Weights of a small audio frame classifier.
Model: 5.8M parameters, arch crnn, norm groupnorm, depths [1, 1, 2, 1], rnn gru.
Data: trained on short made-up English sentences, spoken by a formant synthesiser in many voices, 26041 training examples, 2.4 epochs.
Rows from block 4 of a small audio frame classifier, named by matrix and row number. Each number is 128 + 24 x the weight over its row's rms, rounded and kept within 0 to 255. All counts start at 0. Numbers have three digits each.
After each channel's rows are labels from the 100 clips, of 14976, where the channel reaches its highest value: "strongest on" is what is common among them. Only what is clearly more common there than usual is listed. The data: short made-up English sentences, spoken by a formant synthesiser in many voices. In brackets: how many of the 100.
# conv: width-5 conv (model.blocks.4.conv.weight, 128x128x5, each kernel summed), inputs 0-127

conv.57:133097155129121135145116111162132114133115176133126143146133134147127134109124117115118102195150104143123118104123124143115116121158122143117135193110129123143138136112168171175102150180143131198176120120145176136131150136100173126201132116128174129145162137113131129143182121092139123125178108129145172163123151135136148127114156118154137144134166121149146114119134106126160122146131
strongest on: /w/ (68); number of words: 4 (67); sentence kind: question (61); "where" (49)

conv.105:163141129113115064106129108074127144155174136137110133127130139114123148136151139155134133086128120110144131126092101134123174175117135067154090181115124142105152106094112126102151169129135165154174139122143125164102142168114090120115164128147137143146082148101155140136126125127132134130124095156147126140157145159154183100134170159139132109131117115090132140141127094111090116121119
strongest on: /ʃ/ (46); sentence kind: request (43); "me" (32); "show" (27)

conv.113:119146098153147234142151118133120156124093109113123121113133142145106137110131166126148124167099127139122109138138126090157168171147127163127093164134109138124127125111170114119126099168109120130156097161095152134107122118111140100180116129169137106106156159139106135117118104126147105105136089112076159127136135157138121126114147129083128145108147108142157110129121139119120068083133
strongest on: /æ/ (61); number of words: 3 (39); "he" (38); "that" (38)

conv.25:149136145133121068127151140165126113117124117108078204159144173156137134126131123137156149141131134168151132156100106163137163114123124118142139124151127152127123136135121114105157139148148120140124132113154122151171169128117128112065142139129104087141149120101108129097105131148143165163145116143164173142148154111140120046144113150163104145149158142145143085152105160156121116127135
strongest on: "who" (30); sentence kind: request (30)

conv.100:156179139142127162139154162111127167136181138153141107112134110148120112116145083104128127149115157154142123141114144154127145138136104139154129152158134103092133125128147146172076145171122135165106149139142157125097172137134154136109164161148103131174130183139125107141139141185144147117138160094108090142131104129156146162137157115095142111144139169139155137137187126133148134169106
strongest on: sentence kind: request (29); "me" (28); /ŋ/ (28)

conv.91:169129057159185184176174132131137175124138130125113142143134149136152147151140156172142132120148116111079143115168132105117129138140155137107140165139165147132104143144160110144095144152136151113176119089151136142103116129105118138121110117109139114128104106127139111150143130130130136116148141149108123083153155132087123102147135145131079136157142065159127145149098134088151108114104
strongest on: /ʃ/ (71)

conv.11:136135073131100122148133135106126143093133072140163098113111123131112131146134070130122112089164098134133107142138089125092107121115101078112092128104141108089125104097167137146053152128106120143159109110104124105094164102109124127118136137065111075096100101126111137139139135100085148109176111159120110113133108123125100129117108118127123156158144120151107140116134116150162125127137
strongest on: /tʃ/ (36); "picture" (34)

conv.43:115120126116135087092140142129139139143118134139008144136130158150152124127138167162128112105147149090117152111048102129115105134133130127127106130111114138148123157106137104140168139081130133121142148137144123134113118134115070110127122128142161148145146136132119128198134129093138130140148139171141088142137118147155123108128086151125158142110128105110081107136148099114118091122140
strongest on: number of words: 4 (74); sentence kind: question (63); "where" (41); "is" (35)

conv.68:115142144149123142110175173149144118116110152138155124125136094130092139136118184116174134080148119161128112122140045127101134107099112137149116111161151118144121110147123115124138151124139143121115161128160103127149140127158150154096163157123162140162112129112131183125143143141115160129098199128140107131103157126152091096153167141150155149099112159141131109123148122115118086161160
strongest on: sentence kind: question (57); "where" (46); /ŋ/ (37); "sang" (28)

conv.1:081146163132117093103131117094158065115121146122176139152122133124143169133130129159146159143151130121099132147159121136143096127127135119132139122117117141125127125085150148105125111092114132126129165168119155128135141097109110096131096102106120143111129100141137127131095184111083113118172097141121126160148154076132098113137143143157119168158145123176128173116177138130123054103121
strongest on: /k/ (90); "who" (39)

conv.111:150128127121109108163129145129147163118150099120165173139149125158146121110099103110113154148159126098154153177084104144125155103140141124184138118153152087071114162070161131111097104148160139165171129126130151155137086166129110103119146141151138141154103135120130102101129146137146121164150132116116158144145083144147147150151163101117127092079117114098127137143112129135159127118103
strongest on: /ə/ (97); /w/ (79); "was" (75); number of words: 4 (71)

conv.75:144143142107100167117100088152080122094099107111162106092112125134109102134125117119134142139096090126122126116189115106113146112111088130118106139144114096102117105157143118125119111096105098109105103084110122119131166108172184109124151112098091115085132094149105126140108122136127134120120091100076147139100107105130108135119129112077143142169124115166172162122116153110127165138160
strongest on: quiet level (72); pink noise (61); muffled (low-pass) (44)

conv.15:115119087164114109146151097161075114079130114139103128093153132134122134138143143093142080150144146104151122133103102157143119101110144104111128099101114137173113110154050130128132146152156133124120136115123124112122163176112135133126154159087135102171115089125156120087131152122112170136093116145115107108159122153129114127134077114159111109101152109141072093111123116166118129116121
strongest on: "where" (31)

conv.12:125150116121122086119168123131084101149148147145167110111074125104117148151152050141142114163148087100087121107163123113131157099138094114160134106155122158108101133105118148144130148104142118151123162121151150148148137139128133148103176116090123080106123141137112100133143135085100156095158106122141113110156097164150123116131124123107123116112158133133168171107145162160101098111120
strongest on: "who" (38)

conv.23:120135080121154177136131117160128163140103166135145082121133145135119146127076112137102112097101106120105128126109170136122158095121132118109128139097120137107085150117151085098118141124094128109092149121136097156097095116108121109109137119169122148113131123120083131128127137075142143106119161146139101089086182162101123144140121145091146095149118115122132073118127081097089089130124
strongest on: /eɪ/ (57); sentence kind: request (54); "take" (41); number of words: 3 (30)

conv.56:105108095136117137156118126150116125131138144085142112136206156143150140145125144149122172140161111114125150119110136112152136131148106128122151148136136146185125130121090170098133112084134134102178132132104126137194112089146107132118108097141117136123125176205128175106148149092111147140174150138124128154141123171174149166151139140099144133131122131144121144116133127128163153140151
strongest on: /k/ (78); number of words: 4 (56)

conv.28:168094125109127123128136142111150142138127117140057123089119153120118105173101181122132137157134122132147159137152187142159139158121143141120145096104109185136083101143112097123105093083127122114160131124160104160142139148150114184138146100124142137110130157124144169124120139093116143143142075118097116150139110118133097114156120131112121147122129114160137131095139152126108205110133
strongest on: /ʃ/ (81); /u/ (56); "she" (34); "shoe" (26)

conv.96:136147139154145167156155137162130156094162143124155164146154132137128142130092126133124163172132125157109143151112118105157165141121138140136109134146133098125142158138146127175145132123104122171144115166131162117131112161135097118159150125135135148127108146162143098157142126169149141128137199122125102175157110160129148130184168127131203161146146143150179131141162122148132105156130
strongest on: /h/ (79); "who" (41)

conv.108:127166119126116128122115133108155093154130146122196137128110150130147134113168090129110116090152125109149148122121124105182140153140145141133141132126147116082126147120061120113069117111086138105121120153094086101106142126139107085107144113143081171151112164125143124110091129091092117116121128093100132134092124118183143139117147128102173097129139140100112106160119131112095126094113
strongest on: "our" (34)

conv.24:139171092153121130119126136142127114119135100108111180078118138144109178154130210165133130124125157110140143160113171137138119078122095158110155122133126133096114111088147121096153108106116133145105110152136121142132143138084123115140139115116116136144137147148144127090124118150150113127138143163123116165157158152144141093179131163179166161143151131145173079119093119106117108123111
strongest on: /ʃ/ (56); sentence kind: request (39); "me" (26)

conv.8:125068106149155096118136113140107115083145130120166121118145108101093131122142107148105090073150097139137132102158064114126079129098101121132143142111156150124120105118115118126117139113162134150140162090155132140113138137129126140077105108093138110130137070111141155141135119142120161130181094193176137151172140123153126115129125126155131149163156134162143143102116128154140109120126
strongest on: "a" (48); "who" (35)

conv.26:133129103133103161139092166148119175170145131141038153134121143125137148131140146120122145140101141184114141175108136100124119151105139130143101145130117120124146100151158162082127119143109146135138148128133134143174124137090148170170140145116131135119131117149131159120076104147130124155159153159124118124167085142118146096137160101154134137171186134132109116133111138129133190150130
strongest on: /w/ (65); number of words: 4 (56); number of words: 3 (28); "he" (25)

conv.109:167114163099142187124134145154133132120135112129119135107133127099117144151137151143114101151154114103124127065100129137118145165104113111108159150160131127123104121119182119118136132148117121097160139116137077149141095140126065153150137123079157110104102123080108124092188145093070143114108156183124089135133117125143117122147103129135126158151132130127152137145113110084134089121143
strongest on: /ŋ/ (36)

conv.114:123088087110120162097155094120133134150129159110052099128133119106104153171089148155118157062153113139121146142085139108137130112120091097112085103149131171151108163147104096158128136130139142122126117128121119106122138132124090139124160166133142137142129123101132117098098190094142133131125137151111140130122173156126119146129088164133127144164155095138166139105148162130122142139106
strongest on: number of words: 3 (31); "he" (30)

conv.126:132106119163119142143094121095118127114162147151100175100138135138141117146115189112137121136137145172137144135072087157117112142155117102114139123096131110111149122148139129144079104149161165129111129150151146132137154209117176142057131137122127116139148112072097141146138145160144137140137156149141168136130118158146147112140147139140160134106136148139156171165130098136146142118104
strongest on: /ə/ (96); /w/ (73); number of words: 4 (63); "where" (48)

conv.27:114116158099112141106123111173136133101117130128127137132129175159140136122128113151138152112129135155130131109117167132137155128132115168116188146139124161148133118138102117118163134137086117121105108127166117175176132148127141139119145158109115101096111100085125127155087149082124160155168166168107139173177102124151111161114115153137143145163156078178131163158133159147118147144152
strongest on: pink noise (60)

conv.64:145146126124138126100145160143126184130176159165075142141094166168153134164141130143115144127107165145146169141088132140131112106155107106139114129137137159150171141138098107157127103095089099136139130124137108101166160140099139142141193180110099124109134105123129106145114130137135150171144149126150127135148168114162155087147124113109119122117100138077154098147154147146115125147149
strongest on: /w/ (69); number of words: 4 (69); sentence kind: question (66); "where" (49)

conv.106:126109080107077092080096099131095108123122104143194078109095126147123140161149085142140109142128113140154112135157122146092137104112103125090100115104116134126107106159127141118111159092107126117123124103115050121129149117118145102126144119102084081094114099117142149118106132086120143105163089166100102122150142123123107115125122137117133135160157104153107145107135141151106151128131
strongest on: reverberation (84); white noise (47); pink noise (30)

conv.117:137133112122115158100138158148113132113124144123106155176163116124141123156128159145117115148151139140179119122110084136115095115114105138120105122156155146114149129121132137170187169140159177120123121117118130110159155130114111137072128159119174154158150127123114175118128154209165158157130136150157160127132122143115099116162135100131154154106114168134115122178114101142140132173135
strongest on: number of words: 3 (36)

conv.41:162151105130112144107115175154135116154122112129150124111117100091112089156121115138140122139119106178109112140126154122130164109107082089136099121148148130124162082110078115128103114135131113110133137105147151102102150120159138143109154127093132123116135110108082128156141115174120163180149135112124147134127118097144113101132136110147148133160143204179176184133138159138168131141150
strongest on: /z/ (85); number of words: 4 (69)

conv.94:125143120092174100122166175168118162114145155170152131145146129155139119102110139125118097146133133089121119144136129144154113155131139087160162126133165136161115155139106088146167168133151115143145166128111111114145137125148070175070141159103191122124141112143123113111145158128103151138114146143167118139179149151137123139134135121112099118127114173119137157140153139167144082135131
strongest on: /z/ (98); sentence kind: question (78); "where" (74); number of words: 4 (67)

conv.13:166147091164160076113145122079126147143148144153111125134123145123132143138126159122111103081169143090118149148123152132119113088151135117160147127095150134141072130118103148089131124136110153134157153121144120125114114141092060150154146116117103109120110136123119142132119120106164134106159150145095117134171155127128139125107134190136127138138181103134147085104102148120132079088081
strongest on: /ʃ/ (50); /tʃ/ (49); "me" (27)

conv.127:143131187144131081143131131146155125148130144149137102114101141130104113142087097106108131142168143131164141118107128167150148106117103145141134104120113167079132111105104105125135129144173133152093169111144146091109121165135141155114150132146144146172178165147124155146097127088114133127124113110123131156127096108105142179126110158121164136136133182096117143107106108171122074177136
strongest on: /ɝ/ (81); number of words: 4 (56); number of words: 3 (33); "he" (31)

conv.71:166152133145141127159121143135121139125147142157091180137090110099127146165123134170157141189133115128120133135161168100165124138133130123123094159164121135092130127166135108107160123132098116196155139122143113141152120124128119115159107118159104124100137170129120151163173157118137158104120178111094103131122125183148128127129189134114164125134144124148163113128111101166095115117113
strongest on: /ʃ/ (72); sentence kind: request (54); "me" (47); "show" (45)

conv.73:140145150147147101130114179152125113188098152165186121117115151126157167141119140152104135095115147129118149153149170128169184135133190113155129109135131154147128112120137124145117108129135119108162137161121120109119116124150110108158107128166141164127134184121137152111097113106129095125131097163074138186133111150145146151106168136139116096131111128109100110163119108088109146132115
strongest on: /z/ (82); number of words: 4 (73); sentence kind: question (57); "is" (43)

conv.102:165118097163169108123158176112101107157156117164151134114117144142108132131093143145137160105149131116137144145108107118154147126139146139172135131164144124142160160127152136118118107135122127114173188122150142158098149148155107155158152133110131136119146169175114132128148137158109143165121165079151101140115114143151152073140154117126161163184165142104188124120146132133129146149131
strongest on: sentence kind: question (61); reverberation (59); number of words: 4 (56); "is" (34)

conv.104:144162103133128123140117114117124139122146174112218115116144102096122143138163185094111121113093161127156111134125186146147142108159170123126123116168101147115136102090139079129105104126081094140174144123122118128091107111121105140138092115121160158074121121145127115141131143088133117140113105117121136147109126157110123179105128134097161102136134120114100116107129080136131103123132
strongest on: /ɝ/ (75); /ʃ/ (45); "her" (37); "shiny" (33)

conv.90:149060129115133052124157159129124134154148150165116103140090113135125127137106110122129108142161138132164178120134134133129112119099159087116120084091155131126130103160122140174120138143151141127146131127105105096125124206117109163146121123132177142146140130128123146103148147148105143132121111140114112135151120111111111132133089122144100114123133163110071146178165126156182126155129
strongest on: /z/ (96); number of words: 4 (80); "is" (57); sentence kind: question (52)

conv.38:135182160136166116177127130123135141146126155119185146129121112112145134121143120117135125165117131134146141109227131124167148181153149157167171149148089170113162156132103147137166110119119155107137144125197154140122124109110131145109132123127138134133155138130110133130103138087133111146134100132152086127109096118107115101121111133130132109145119156126141162153137122119072153137157
strongest on: white noise (45); pink noise (29)

conv.39:117140147132167146184126145136140142127140145104187107124147162159136113103122143138127118166125143158176117151206141148173133177127141153181200143132103121062151126124131155137128129114149124111156148152201140137150145093119121134101104119136156121143129130149117159128119091133108132151142131131126128151109117121128157134111138145160123150104100161126118102114156142155111133126126
strongest on: white noise (26)

conv.78:186122124140137107166166156131120128145159116148141117149102123132119135115122127116117103162105165160132128106135131165196159192149177148178149082128123118131135124149127147154122140143128105147120133155146169128121170164165167143153151158141127112114140122078149140151140094139122118145110120112155134106155172143134114116125133146089060116134119125150091160119140109127121106146157
strongest on: number of words: 4 (60)

conv.99:121149148151162163142144181111099167104163130158155137140112162135106106103102087133128143140142126113123107128079105135141133110187128168184152106151121113141139154114119108111124133127112113143134138167142161170145132158145139156117149169104115109126141132107107129133156160151158160142125137122115119134148151145165136121173123139132167142140187155128200149167163123143148133158130
strongest on: sentence kind: question (56); "was" (35); "where" (33)

conv.33:102163162153137104184129132110124125140136129148211103151096144145134131112154119125123120129121132118147156137183107158176120174149112166172174135109106160113130091132129121129131115101118106146092156109156195126102148148107127149152144112100103141126144100117107113144142168129121130142144117171085101127142120086128113148156125105104150135140105137111139134137148075146128148141147
strongest on: /z/ (87); /w/ (72); number of words: 4 (67); "was" (46)

conv.48:135155131134113106169149110152114154129123122107152137116166062115136123149169109158130142158122180119125103130155084147113149151123111132135120106142136144153115125160135143142087176105143182128121120108081102147108179153134145084076164134119121080115165117153138147159135138125118107105130125120112100113141106096156081107133107125130120180132098099131111151112132091119087119143126
strongest on: /w/ (89); "was" (79); sentence kind: question (67); number of words: 4 (67)

conv.6:110144121175156083149143163124157112122113117142163125146142139162129155135136123169150085136151114112093079156178088122142144127133131127127166118130109104099109176121182145167148139130155150149128139164124155127151084139112107117098104112139132132123145092163112119141156159150146107123146140143085153131115129153120144132070153178162109117109136124136133120161127090126142134070150
strongest on: "who" (37); "he" (29); number of words: 3 (29)

conv.10:119112112106106189108128104140137171128116090089083133125147100106137123097130180112106152141111082101104135133048124095120136125098116125090097135137128106122133119128125101103083113117095112133143084103118133106147128090148130130133107100123129132106120118117124106147106094164105122120087199114114171089101110116105137101114133120137129126117113131107151145119113151085124079130114
strongest on: /aʊ/ (49); muffled (low-pass) (31)

conv.36:118139158164138122141116100144109093131154169122182095093147113132131156140123172133149113141129159157127137124197132115154104159138164135150129120135137167159155161129073142128181180143096113113117116111134136134139165174102138137124108138146134151118147116169117154135134169100128139157136105129118118112117127117128142140073112151131115159126097150144105145152135161179092165157148
strongest on: /k/ (83); /ʊ/ (25)

conv.80:119157105132112124123136154127157099156126130156134124132171142138161131161126182162162106089148176168145123149127136171170130146123118096168137135145148096132139111155109135167119143107195122139103141153094127112157096165148105076156120134142152133122147123129135107155118099164117127144164138134169166144152150107139150171121162113136109110090113137124068131134138141131148163141141
strongest on: reverberation (86); number of words: 4 (57)

conv.123:097091130133122100124106134112107110150133127178083145100115140115110135150154162171133100061138118141122118126112155154167103143119119130157108117100138150166130124117119095143093151115162139123103161145162104162116100158092137091141130143116097149119157150147136154154142155069156122161157117151120095166172124149125143118077099149132142170158151124110137105121157123138095106148124
strongest on: /k/ (74); number of words: 4 (64)

conv.53:151125122106124146145110159146111135116116162116176122139134124159099111103134172127082113147110126123150084124151078133133122165121153162129161115164110119072136101122106143130163143166127099121181145166086149111135151119123155106145140140125134131122112139141143139155148125155150128148124175116086178137114122079119140151123130138116125116118107136137130120131123196095165055155127
strongest on: number of words: 3 (28)

conv.9:171157104168166118131188139129132123118159136135110154157160109111147127120112107104133138098185132081098154136086122107118103103120151103132084128142155151091158125143150150124075133166134109118151162130113092126131117119152109127102111110109148170165134139131115079141166095148127167106103165115142130085107123139119103148123155107157104137145128132131171134133114103110172127098111
strongest on: sentence kind: request (33); "me" (29); "show" (28)

conv.125:120110132138124061104111132108145097171100138124107111141127130161121126137134087142147115091132157142158092144137123149145091126131092089132166081097113125106140140103118126134093129093180127158088177164161168109131086106126125107103120141124099152149139131140096158133117136142121094128181118144129083154123141130144122139135127173137121125105084178126099109117139124177131099114116
strongest on: /æ/ (61); reverberation (54); pink noise (29)

conv.81:108140141141122138122104121159108092118092128088090131118148153116104152119139073158184131172148136151107124138134079128116106120118108141109091123143143152151151204127115157146134148090147134112124150174142147166160121113120142107086125135124138121156117163159139135150132114176162136135158132151149163114103138140141143172157149134182125149100174124168125152133120138130167126117139
strongest on: number of words: 4 (71); sentence kind: question (52); "where" (31)

conv.52:111185084147133139156144109179105145141124127100134130150163151145153140141127062131154116162135155074150100170059117147143142110159119108119150115168112128104158106127105117079109095113126122133117116101099109102149120116118115115125085128129117074119135166113097142108129105113125104122146179118126152146131109141133151124145134148102147145078101120134115115118086141120120091140104
strongest on: /aɪ/ (87); sentence kind: request (40); "my" (38); "find" (33)

conv.37:142148159132177121149134112094122120139109147156221109128151144124137156120115148149158095155133129170121095134196131160160147140144133159163144123133114109103122092131086143134106144095132145105112130146151169128112107139069099127131127164143114143134117104158142124094128146115140129112123083147110125107130108156124124108147157171141161140141107136140108085128097115148118115166170
strongest on: /u/ (54); "who" (35)

conv.35:100164110146161107204119138134112123127142136106181131104136134143121147108091098149116114130122129172114123154185135160175119184143116148193156126109121151099140131098095110118138130118159137143177145114128125125140132174132113101120162150152136107134124138169113122111171128071123144145166103157096097152154136100137149122141139137127146143140076115124091117125128110134134146137127
strongest on: /ʃ/ (53); sentence kind: request (47); "me" (38); "show" (37)